A small image classifier, trained from scratch.
Data: trained on seven-segment displays showing three digits, 195000 training examples, 27.2 epochs.
Rows from block 2 of a small image classifier, named by matrix and row number. Rows with one number belong to one neuron. Each number is 128 + 24 x the weight over its row's rms, rounded and kept within 0 to 255. All counts start at 0. Numbers have three digits each. After the name is the row's rms in percent of the matrix's.
Before each neuron's rows are labels from the 100 images, of 14848, where the neuron reaches its largest size: "peak on" is the class under the peak. Only what is clearly more common there than usual is listed. The data: seven-segment displays showing three digits.
# u: gMLP up (value half) (model.blocks.2.mixer.u.weight, 384x192), inputs 0-191
# v: gMLP up (gate half) (model.blocks.2.mixer.v.weight, 384x192), inputs 0-191
# out: gMLP down (model.blocks.2.mixer.out.weight, 192x384, transposed), outputs 0-191

peak on: screen
u.25 111:147116124099060136109136154137098139137091119143099119142110134096097103108146166157149148088112147126111150121148132124135135153117161103140150132086082128143133105115130125126123128113167148096103125104098185109106116123127145122131105111132079156111133140121141092130138108131108151152111135072130155101185161120152139134095142155103131149151142163091115144104082104123109142185142151131135148129117092116129157113125097130093118134147178161126144141100126201154131125092152129136099144114122150146157120158138127122093112141158171161124126118161197096151110085154134134118
v.25 112:128092120134180090120122096128152159158146156096127149169106121133119103110125122152140153149125081131109123183157113128114123144167116086078126105088150108134132105138112114065101160152109088163135125105120143097125207126147118124125111156146133146125095155134117151124125129133168123141143110132098083131129134098140174160131148151136126118135151093115099143165090124148151101134165113118138143095116129121124087170102166102115159133156115162142108088111136117148117116158126130093108100129107100135149178103115127154110094170107132111107119116108096127139114149144190141144
out.25 118:146088127116149077118128083126137081119147138124162101134143130159123115142093141158134074121131076165140136143121118122115167119089116135159169084140095139099161106152128173135119146133090152106122137200110133111121123162164124130117131114110118154089124132151127140113120125176150112148144109117155105100138103132146103096197144172140098123122121133155114142113081132123128083101097143111176149131142126151119110137105103157140128106137118103110095159128156168081139139153141118119089134140108123148153124146183134145120065147115117114124137188126135112118132134135131115105

peak on: lit segment
u.377 112:180132088144138155152093150149111124100096123170129122171131105166147149117132126158126129076110084157117129147152100132101109144136151132140100119154165112127117138155161152097154149130132145106116119131104129145118132142099149091109104139163134129134127107092149126147108130120156125168153155094119152111079128100122151121176144145089075058148152108135117153132093174111099117128095122145161090157142176147083126116120069128093110125141123101116131152116082134116131141169148101137104130120142134180082118127125107156130105175121119134136110134128156157139117163115110110109
v.377 124:149129128177111095111107119067164130087126068123158148119138147105104161124143114127144112118075158131108164087141129123141115170135139120114128101137116141114081124157136107127171104068114144115115126154161139134131142165120164110141102147126158124176156122115120120133104151123125137137140169114140111123108118127067127114148148137141128147140165104128149100101153112090149098111128210115137111140186098118101133127128094144145155152139154116131108174063148141157142150156101183112090141130132161158113116110112105102142120119130124134106106122131121086108128116120121143136
out.377 120:087137131117132116128151092137098110098106156125131123146106147138100149083095110124129156110126153140127106120172154104114122130146098100108117137193174156115147077101149145102138147171153106132127111155157125135091151141104160144142146111109109166144150163132129078145138132116094114119118148187120132126106129133146135140105069137126115129151135101084108110143055117151115112164141110141100155118100105134137148155120145153130152085134147125159100114137108131177167139121115151135169182142120109148148157080134128087110115076151079127149144115134089131131121119123127134153

peak on: lit segment
u.161 115:092117140110140141071155116095142145166099098138165110138159137156107139108117145131126135115122126116140101108126118099137164099090101131127154170115124107108148136137161127129087155140127137108094114144151100131083080110111169082129151147097100117160145165145137120158137170158098100120152086111106113170171151135133118133078110137117138106154117152157107118142146163096141101094163168146142129102115139166152177173147100098106137131103099113129160137143125126114129137135142147108120123150102134108143130104106157107098136143155097100154110113112091193113084155160159130126
v.161 118:081073100112135164139141122131132137144117113119132145108139096088113144142161115124125147107132129172104165107118121137190156098125200119124118103112134139140136116129119141134134062124118148145110136123138103131091159132128120168160115162100156132138147132154095173141131130133131117119118128149110111103110129103166137135183129111097121135151118102118105171130185104135103131102093114125119115111144147121112095145136161116081128160149121150165122057100129099146134183109139142158109121155104062114080142123155108115147160119119125106165158136134136106105151118110103174118
out.161 110:160097164116159138083149136139104163087147170132114148106136143152148155130134068139121108122163155090115115127121141140136140106155110113162116124143152136121166119180093122113074146135123130132163099147143125098123132114122137113130070124155166118096139176133148148130121131154098114149149120134115115116106130070090156134110108095132152148156153122123134134164079095127123170168127139096117097113113065107144136110131154111186130107140133167130087098132143131151103161108103138099122106144171139154140160064120116131109126149119115174105129122116125125119125078114150118132

peak on: screen
u.371 072:171116090113106173127107079161112152104095111183143150119124084096125163138173113107163116125177113129108155115126149095134109141127130130155134146101141156126111144137081135165182135129147131116138136092074095134100136070105127135056104135109143099119108113140142116075146125136103142169084119128136148170128118149109111146118129100146137121141090139112135102137165131127127144157147128172160133129116143145109177127133120106143098134115118140129119144108114122101164134102128171120158169111156125139124153095117152101127160128149122110160132129105094118101175144118139100082
v.371 076:124127122137112133108101122137145125128139107074110142152129116134173125177178172115134154133099144114150144099112151178117153098100138097092136149115133097162135181114093061102148147102148105151142116111148136137126130149137129115128110124107158093131142124141122150159131101150113118113121104117129084128108100141182171192125168143177089138164132132116119102100157101118135119101094110122119151128140149078152142154110071135129158126096112130163147128097138115109098177134098101111135138171136127139119134147108139121135141134130149075162130151146106112122130161174094134104
out.371 069:120112106162165121131150152106126097088120132110107190121122181129130151156127082112131135160145160182109073134138145125131108140118086119099144114153120165123130134089148094165078136157096136092152095104111117141141110197111130156129142135113154078101168137138128133123124125131143134096118135165146112110111145139100103104099133114132139124120133167170117145134125123058074128138104146124119094149106121132145098084084161155183129110118151166147117136120115174126129121099164169106135144146101134088130163159128147114119121110134138119115118121134135127129106115130133135166

peak on: screen
u.82 122:133108127102110128118107171157091168115133106133143144150140161132110138113107134144098124125138118134107138110101133149112152116128163115080118133079115115072110129096152109115103105154128164139168139151141154102060128102172129137141135121104100117147078144119146117105146151109145110157150117099145161089138149127158130098150158168092109129130146139104132135105131127159144156132159129087110117100150182107090158137147108103167124126153163075095114147141102142108154124148175130137133145117140094138150136118130164147083173163134112071141143097122153094131114096123081151149
v.82 117:186116148142100108142143158106151152127107142088144119101145166162147102121153091128124136099120115112143138141123143080185105165107088113121120137121156111142112108135132109095128124145096142121108136139136165148188137157118139117133172098137129143094137099116104154138153114158152122114126110144110124118109091123144141169153154171112126136067170125146132090144133100114135124129117177151160124089159121111146135154111115131194124107130105166097105165130129155122095150140095144132112151174120102123108127120113112114072138144102096149095123144096100084106186146125143107119
out.82 127:104115121101079150090151107120122121165115157096135128130102146145139076133109142119139114113138139102162103142121164131120104133123130153110134132122155096135120128087166128109183141137129113162106115180120101135160162119120173133123105108145086098155138140137169099114127130167142118159115171143126139114124140121133103123143124121132098077123086196114149052129080145138099125088143080127123105127123150093184159131140120134131138129092134126179147129133128115180202104122143136109110139144103098153124181156148145140133154147127139126115151096114123121118130117116105111133

peak on: lit segment
u.339 098:084139132162135130138148110119154167091134173113135126118109064144167170127134099143158154162115142127110115113136156097059149141158149129128120138157158128125097171120109155110132135108159135097142103157105136128138124102150177125126124113114110113124130134164110102103123152125129133121152119118152080093110158130143125118126104127105127139113100116133105126099109149171162146095114133141122124169123130138168198114122125140156079116149122128107150064127139117141110136083139130140112133093161150124119131096115148107132155086113094163104178132119101119162122055167114127154
v.339 116:152096110091122118165134109156159126162144096139079146094113139118119130093090129129096151127120098149157142083118131113138103133093149159134101126135148122125162124135145119140098134155136108141117090113135157147155142137108124122129112123113102103096126158168114141107075143119136136148156154144113115114090114133101139110132109123119145160111154172158137128130086131115134175128140115100130161114100125194188174135122097071181086118101114104118137121103114129126103132152127146135152140143127115147130089129057176130143088138180139158147098141150128118165087168134126156129
out.339 116:168102112144129134119123163131118121134154121178117121136139123158129136108135133120106134126098120158134145165089153113135108116137144107086116178114157137119143115121133161135092111147109106140151165110162146117106128152171109103107132119112107145184113129121121077079159125115147119142068103148123086162118114143106144131131103134172094195103154137145109109103150111165123107116122092120135122074157110091110092135140110142123153102149145118116146115180116159149125129105132100141124095117149180109196147129099123099148137186148106127146161124137144120118120178104112145095

peak on: screen
u.138 130:131153149136097155185160147109132115147145147133156136128151164106113116158162135138103170148143065126122129084102141151149138085074173116149146117149134137084086146128079094097136141116120141097083112155129166137133127112100124133134114155080115127098119115157122089121116114133120124124097108147134104157081114123087141143156140123123119105097173132134140120101108128128111133132146133151126139132120147167152109113101122149131141156118132196148113152147105144151128126144166118144175101091162133137130098113103075143149137148115132101125148091091099095141169144122132093177
v.138 120:068100118147143171101128141174112122118171151157115118126076139123113122150124155152116140143119142086095124126093109112100147135142099145118154125086129108135136164121124116136130118112116113131148084087121131135100165106152184145117111141145130089126145116087155088176130135116133106111119148108116196140098145123162131104126108156102140124153090130126114168150161125156108104139131130158129118121126124132146107100134160131146112086117136125093118098091115086116133169159095144104142102173126095126140185108146154095160108155136123157156108169137123131153071117128103164161
out.138 115:113146140120076157133136177126115120109146096137153140105102128147124165146099103118126165146131148099110134082164139188147126172148107124154154138119149142122105141165096132116138142146089167150111129112127143124178126096125124135143156104097121113103130122099125115172141115128138137123140082142086111119118126116145106188146131135130160158095180116095136117120077166113112167099112153152109135130093147122109094139121096106095111134130153128125132131101107153168147109126156115144135083097158104118162086109108131152129125078162150095142161141104140084163180133093116143118

peak on: lit segment
u.92 138:135109128127159115120133163122131123101081102146093107109138132092137174181123148117108137133116125135144145109149138122153085140095150160108159171151120094138099117138117136149084095145106144144160148128152118117112132099123116107054125164153149105119106138126138159150140148085120168106114120136124094131089127169153114144151102138188145122124159105143163104111154134108127120099158159115121152143106131117150138147093145087158125161120142147123100121132154157127137135092117149165133111125120109079141119176081168117124062107150140104092137142117119157098094184115142115111
v.92 131:140100117135142124064115165161120100092090137118173141197088094158109116085088129122175102141111158110161131118143112099113158149110113143142113103137140108112127163103124155102177120129122122101117141142104123121084138116101125116171148150137123132161170123174136172125135121130151126148093141142096146110138107129083123156104103110096080125120143165127097125144117124130133129144056130135120161103117144143067159101127125136120130136103123112142127126122121128159105144193104130125135137097107131161143174154135109152132156133114132155155104091125111125130155178098120138132
out.92 132:176116131128094113121159147103106130125096114123110165143127102118148153143142084156156144147136140115091173096078075110139120117101139110122110123158098128097148118115135131129083163152092123094186112089132134122150094108118137165112107171129158129130106133164146107167153089101146141153156087116119167121119118118128158153132128146102159138133084145123118082159133155087092137139120136153106106145084087083148151150095126165086154175119132141149151154120105172098137132143127139138102126116163154124119119162096115152121113131122157143123153137125159155133161104105104121139

peak on: screen
u.229 102:174127124149107152124117110127144112124120149140132148108108102111159096157124108145158165180183143126101136119138149130099075176136145132105119162149128152129116130148187119179105150156139118088162142114134123084139135161135100122053112125126181068145142102144107133119112102122090114154126107148065133140110122120156154138118116145111128127084135142122160120134137130093101125154181153131116092141079141155086162156098142154122135134124134150124160154109095139140148149146168147116129121120145118097154131134106155102110101140107109129101107102125137081145122106108122120106
v.229 088:167081113136113090096111107158134137112077098117107131143088139115074129147150161110121135111067125161155157110131146113155153169089117149140154117136108148162122151122098151146128103160144135087131106152147114098097107085095098144104137118161144097104160104151122102144130136143156149121114126139107110166150116146138164149170177114135162145113148119127153131124128108102130116149141170121078121126142099063133153119144115107181165159117099101108091130134101118147104158139135155094103140112146122110164116118110144145149159125141149125159103101128108116164161113168118126115
out.229 084:127089114133152108127151128137129146062142146146124154142148133112162151170133111157108108160105136152091196109152146080124107082104145148134101168158158138112109129118131148152098129106091100107140135090095093103145098104143140148128133135142140114124122174161159099138144103101129093139139113133166184111114146161118094149133110132143124159159095152125128105149127135149116132136124145149112113148084111089166151139136111099156141133129120145149144115166128148136145115074152115153075120147096104128141109123153131097118094108120166126145152201104095132097110124145085112120

peak on: lit segment
u.135 086:126149095111159120133157113140125130156146150187116150126112196123144141105141049136060115154120107128099115127145105118189116127130144131141178088072116089093129126124149137126099155126144156106074124127104111159151097117103097104159135130135114127171109124144123153133145168130135127126133168097121106082113159104096137139102124170135129132114100167151110132137137125110130127138109122137153116130098147118158124133173093153166139125125128159132143142146099130121155121161147101203138117085104128105131121092111114110122154151119119120092136101098138150148120147124130154154
v.135 087:117126124132161095129144108177148166096101113122181158125147088117132158138119059129149140142134125150144140132172140120126146092136131098107177138108095150143138133134147120119115128121098124126116113127100100139157167150127117082186095117150139080156075121140089148129166143119158126078118140123155091087148136104113163191109117155125132122155119154159128107113104093117137099155115142135146155128117131126132110112149099140134133105080109117137088151124131116110147135107115142140168130155140155125121156135140103097125160129136093099167141099103181114109090094155106100094
out.135 091:129067154143124139167110117136116103123167178129128123085096139127121079105116092103150151113117130125122145170134134148180147113127140143148083143162112168131135155151103102120109084117151087127113139112111146132144112128141097116186132120091184116140128112127124070126118149165122093139129098135139109197137131188120131100113135099108129134128129121094130157137135135127159104143151131117096163118127130141150137146100122102101106154117168138129156149113161094147162120144124113111163124130090119105104122137064119091135103106149161134179118132114094096130140134168111163115

peak on: screen; lit segment
u.44 118:152085083155159137095070103118105145119122120192119092143125139111141132124109113145169114099086108118071171129115120122152122140154139156118163093118120135142131117140153138145114154134101099119120158112129087124122174136126081081145123133112088097126122142144168145142093171146160130152139151124135149160156128087089151132145168118154115145140142146087128127108155126153085109110144141158122141119151123100134117127138081133158128124184127148123140110121134190151122124172128133143163120138122139165155122134113127137149137141134087070093124164092089112130119121144097113101
v.44 114:118138126085121139126155106093119142153138079127096146094128101087164109157106116127105099162116104103113143183158176138140121109177114146160124146133125142128126087100092150168156126125123106098119118168094095156129072135117123108146126104136168132129140133169139137139160141085135129148131097160159137163122124139172151140147116099107134133154116104132108128134168135171145138123133109149107118096103120122113098166115140133060115163128110166141151076133166118147131133153130147076108154144112111102106124093134144109096126146181070106131139121152125136114162146160126127141
out.44 113:096119124137117118157144125134107157099105164119135129150116130147133145113182093194083180129141101128147126145162137119112155133089139112145134083100131115113151164138120097144139109145111126151126148176168153172150148109149122116120072154096132083137147149149130138105112136104109095137121115128143094151095124124118149167144144110126134124101125110109165105144186167124118132150111115095103101113107123149093141111107106145145098118115148129072095088134119149102172114133187115124089152125117162131127167152162099126131131108123139116149112108119148141057169113115099110128

peak on: screen
u.343 107:112126103186131111112145115145152166149165140124143108131139073130129102139091129172140124133140110139163163123107117144085099158128105146156134107040112135119140098130130136117151150096167110116099180117114165146104107122122107184145118138102159143107116160135125123109124149116120132115130131150140111091158090099078166150134130107075119146107107141095108141128148079129150127108141115121149062126120160118167111166125136156137119106110124098138125107110193108103167147151120154140117154111131160118112090121101129145125131148132110129118137128133112161145161104127140101177
v.343 112:111116141094126141096149116126114125162132074154104160127137117151127131105154136161123103139122121105099097135166095138108141127145123097105113139127109146106116133153164115100124127107072085149172120091115185121132148122123132126084133112170096117133162140139141137142117155096164094121148124168109132116163089144075093114142146135155146111176164158091153118145125147139116132180145177113130157089115157112121168158093163152130170100147148135110068137133099082132136126108114105084095159143120101119139174108119141121151139134151129144124120153127090132090124133152103134130
out.343 110:130123083121116146160190116090116128088143130122100124123127137141109137140130136133112168118112144121154126156104109146128123116141193156121128126108155154089158172118115160129104141161147157165132123111161118161135147120124118157122117091076149107141135089140128128088171121106122081142111102137094140102116158089130144111135147107142162157122158111099103136145132104132178154170131101149157159161089085107127118092089123124186114118123116103155102176164115139126060114155146105160138098108124112142144136112113117122154106145145129105121090101107091134144164103136113102137

peak on: lit segment
u.178 021:143127094119125165146099110151144151108097083114133102129089136115126111112101152118154137133137108136147190150120163150126143122170177123120099139159107116086083130194111133128112127136136169117130129072137144173118120133122122124174116156121121111125125108100135127148105144111111108147161132123161176090114124127149145098064132130119100126107118125139093168147144151078129122128116144139148147093116122118116142136183109144150147154115126152115128116160128171080140111171131134144133094073097137134082147091125146191155096125133125124137099168119091149112127132139096146117
v.178 020:136111158113160204098201077121128113138110131161168145123123137089111170138141094152120144142112139137091148112125137123095126114098154100155122130120126090149108101099156142110124118146116117102169127106097125138121121161107122123154112173115103100146134146113127092114142161111146131145101135141135102141139123101161113148127122137126155126112097149122091132086165115168086134081162094085157146135153139098144125111119150148108168119121109150147141160127132116105106119084141128111124150173142160107143125124115131079191174092122151104130097116137179119125109102124105157149
out.178 018:096054150140139147147141107090115105129126128125178149126164160145133117123111113162144155138147134123110094064148137128091107133104113137131133091103136130107168124098141122165163126172113108167142116161122080120113179115148125103093132118107120086154111141143103131138134128121112127116114189155142117138117111148085114156178142137110148136122100097167117161082131134171094140096133107160120130121137150175145115132127097133133137148138159128091156133060085116125131157117182149080108129134142152108122154152149109093115162133112133152156142124120145134121102133125113132146

peak on: screen; lit segment
u.346 118:124124117158110104126088091099169089114106149135100142124104153128164105101128132100172151117123105111131130079112174135124152131097088154160135138108147145121139127113109134143149145146148075141126138155136136091142121088115136087162117076113170123123086100120114122131138133131108148124146163127150149123135128083103129119079131101115162112116106194152098175108119099137163122152150146083134137154101191135160144150095157128142128090149112183138174134096110138124135135169112181127139131143118099101128151137163157097116157125136105130097118130111133122137097143139134151102
v.346 116:137094123101136130135115138145151137124161159051149152137143175128168125117142158146143183127120136134139173142121095149117141131116127131094143145071095104143117110084089110145130091119113129130130115138123131119156095159067128122106163145114120106122117105149134121146158133176133139143160167132173125115114144107150110126185184136166111110138102091144126104125114083103112157145172119149092150137153143084131147113116154158154123119083096109113143110087100156130134134075135139121138119132113112106141124118146083079118142101098148144132085140147119128133142153109093110134
out.346 106:107114143149156127144153131134082146162070140121147130114116094135131143169163070104128138158104168124161148108140144106145084128125141139072130125151116098099116108159116088153128146153086140121133113110137118129106116160163142109140135182163120127107118143110150100132089104091098121144121126149128103124109140159152113149086108127122184164164158133107105160126174113151185142114123095143125108131118149104146134134140142137157137072121111119120118138159128132123175110120101081131103105112172129091132141153067121135156150127117108082131120136119157124116137116110121133188

peak on: lit segment
u.238 116:138161135125177142065096148119159139143071147162129142128139102142132143098118157122129104153124124100143109117148112110128106109132127101125160138118138082124090138154131102106171129112127139127128095151095099158073121115122103117119111088129102146182138122155143149109107194121131121145130150106120107082113159121179125172105151118126128154182146138140120128123128147096116137128149129143185107148134141151088141158102078116131155151144146207126155110106120136101110143128151163129169128116080143116103110138125104104153123120155119153144153109098145132135121087100104101106
v.238 123:104146099143123099141115123118114093121129060126139123134096135121103095132148166151116158120136095173147113171127121154141159122125114138129102122147125112113139091140124160133120110157141120145100153148166173124154124144109170162136130137143129152091088113134129133101143134130109129142103104088160097159149093091115139122081089119160131100098136116126143137149098128203168161148086095124137159095157111157123110131133105070101115082108190082140100159155175112172136137144136150122110113166102148107124135176129122132119100166150128119115118138125110118133096121125140121131
out.238 122:133128138125133125127155106099130162124157113131095135086124098127116116129102128072134071109137125162116148117075161133127163126147130102117120090112102126129128147160119143099145110119111087128130127084141123134158102138144136164129078146139108189140172151111128129124145127134115088119152132118177141147113129178079142123126124090067146125140156090090138107164145129123138145120124135149136120126135155146221133151146131120118123151122122152136140142089132143113078118101131086110127144129193160118116145151100177093122127095117136120091130142103145126170157107130145162111

peak on: surround
u.71 112:133130136121152095137124142098078124160144125130106073093109124098102107130140145119147133109169141133210146118097124121116188126159144119130146137130160118112139171132140122114157187136094120111131131135137117136177079111108089120108131128124116136130091169167097147096171125124137169154162111144149094145184126165099104125160145105131126083139143136170122128120101123091138130139120126103119123151162145140114124116110140137157098136120111108128111136132133057107120131091106133129153073123109116141118073117164097131114125142151123141131147140144115116140173122068153144131
v.71 110:112161105139141107136148156121166132110145111159133158107108150110128076105096131129096129124133121122194089098128109126125131121147108118093144136156135138122137137153108148179143143120091180135118084138149132154165113115101105155081109120169134135112113140142105116092167074118118152150134143162146127139128145131119149131100164099115081133132121105134095129119115084098111116112095111112120141168179195128127138110101149094137119139156107132119129125189164122118094141087107146139148113145167122137110090078117112124138091129142138135154111135143134143177155086081154120142
out.71 118:133124127137190130115128134120175149152115131183155130119130166135114142093146156147113083177102163134134144104135145119130102139114124119107100114090102110114149152120127115117132108133112163155151136117076157076091173088147137135135143125147125117129107114122084140143145147084138127136107140137156161162140135171127132130106203113155183158108156109081121113097136050136101099119125117131136125120129086135142120121176152107124133155132133120149091110153131133129186121148091125144122137151142144096122130118114109132118085125146111154100125102087151133139088097108106143119

peak on: surround
u.357 071:147127130143082128082150122081133154152154125124143089146095124111118113089098130107136121115176120152147071124155133103140130066153116104083119086121121150135134142178117103094113131090160148104160127155134082114131130116135147118142149132162152103152103198116115111115097119109155143104120142098154149100118123119103126097119141134135106139151167178133165147186139105095135107129140160151145137130155115101077159105077108130131154140134148133140134108129139156090092136152143090121148134121110128131104152133130173136147138131099157134171086143150133145139146142086137152110
v.357 079:130130136112135140142150152121146109141131154112150137123099141126151143158121108108129132113102171136144122104070113124159174109092136093143135148174127117155116145119100097133099143094093116094116117153099132124111145154111111156149135094157162103086136144102107116133113061161166154153129114161137131130122148135094103140125112164113163146142136127129139146152083111134136127144134130178125091119109125134096127134129166129127102131126126113081123078088109146191197114130169111139113113186076125144169106071106140132108117081157144142119147124112135123153144120091161119111
out.357 082:164123114148154122146146146121150121153121149166093165142137122095129099165171084134135103136118118095166161107135111146102133096095121108113124145111093148137124139099166101101136132130072172128161107126161131152110124081100119115126091100176088103120133108165122124109129164109177120119126100101129094123122103114084129141146161107153129175135168125156125141172131080171130130096134125160116109121148154145145122117102145113185169139135111166099144116172127143158102155136101139094134130154177142139126130106104120136098116093130072144154093130124101118126129141140109111138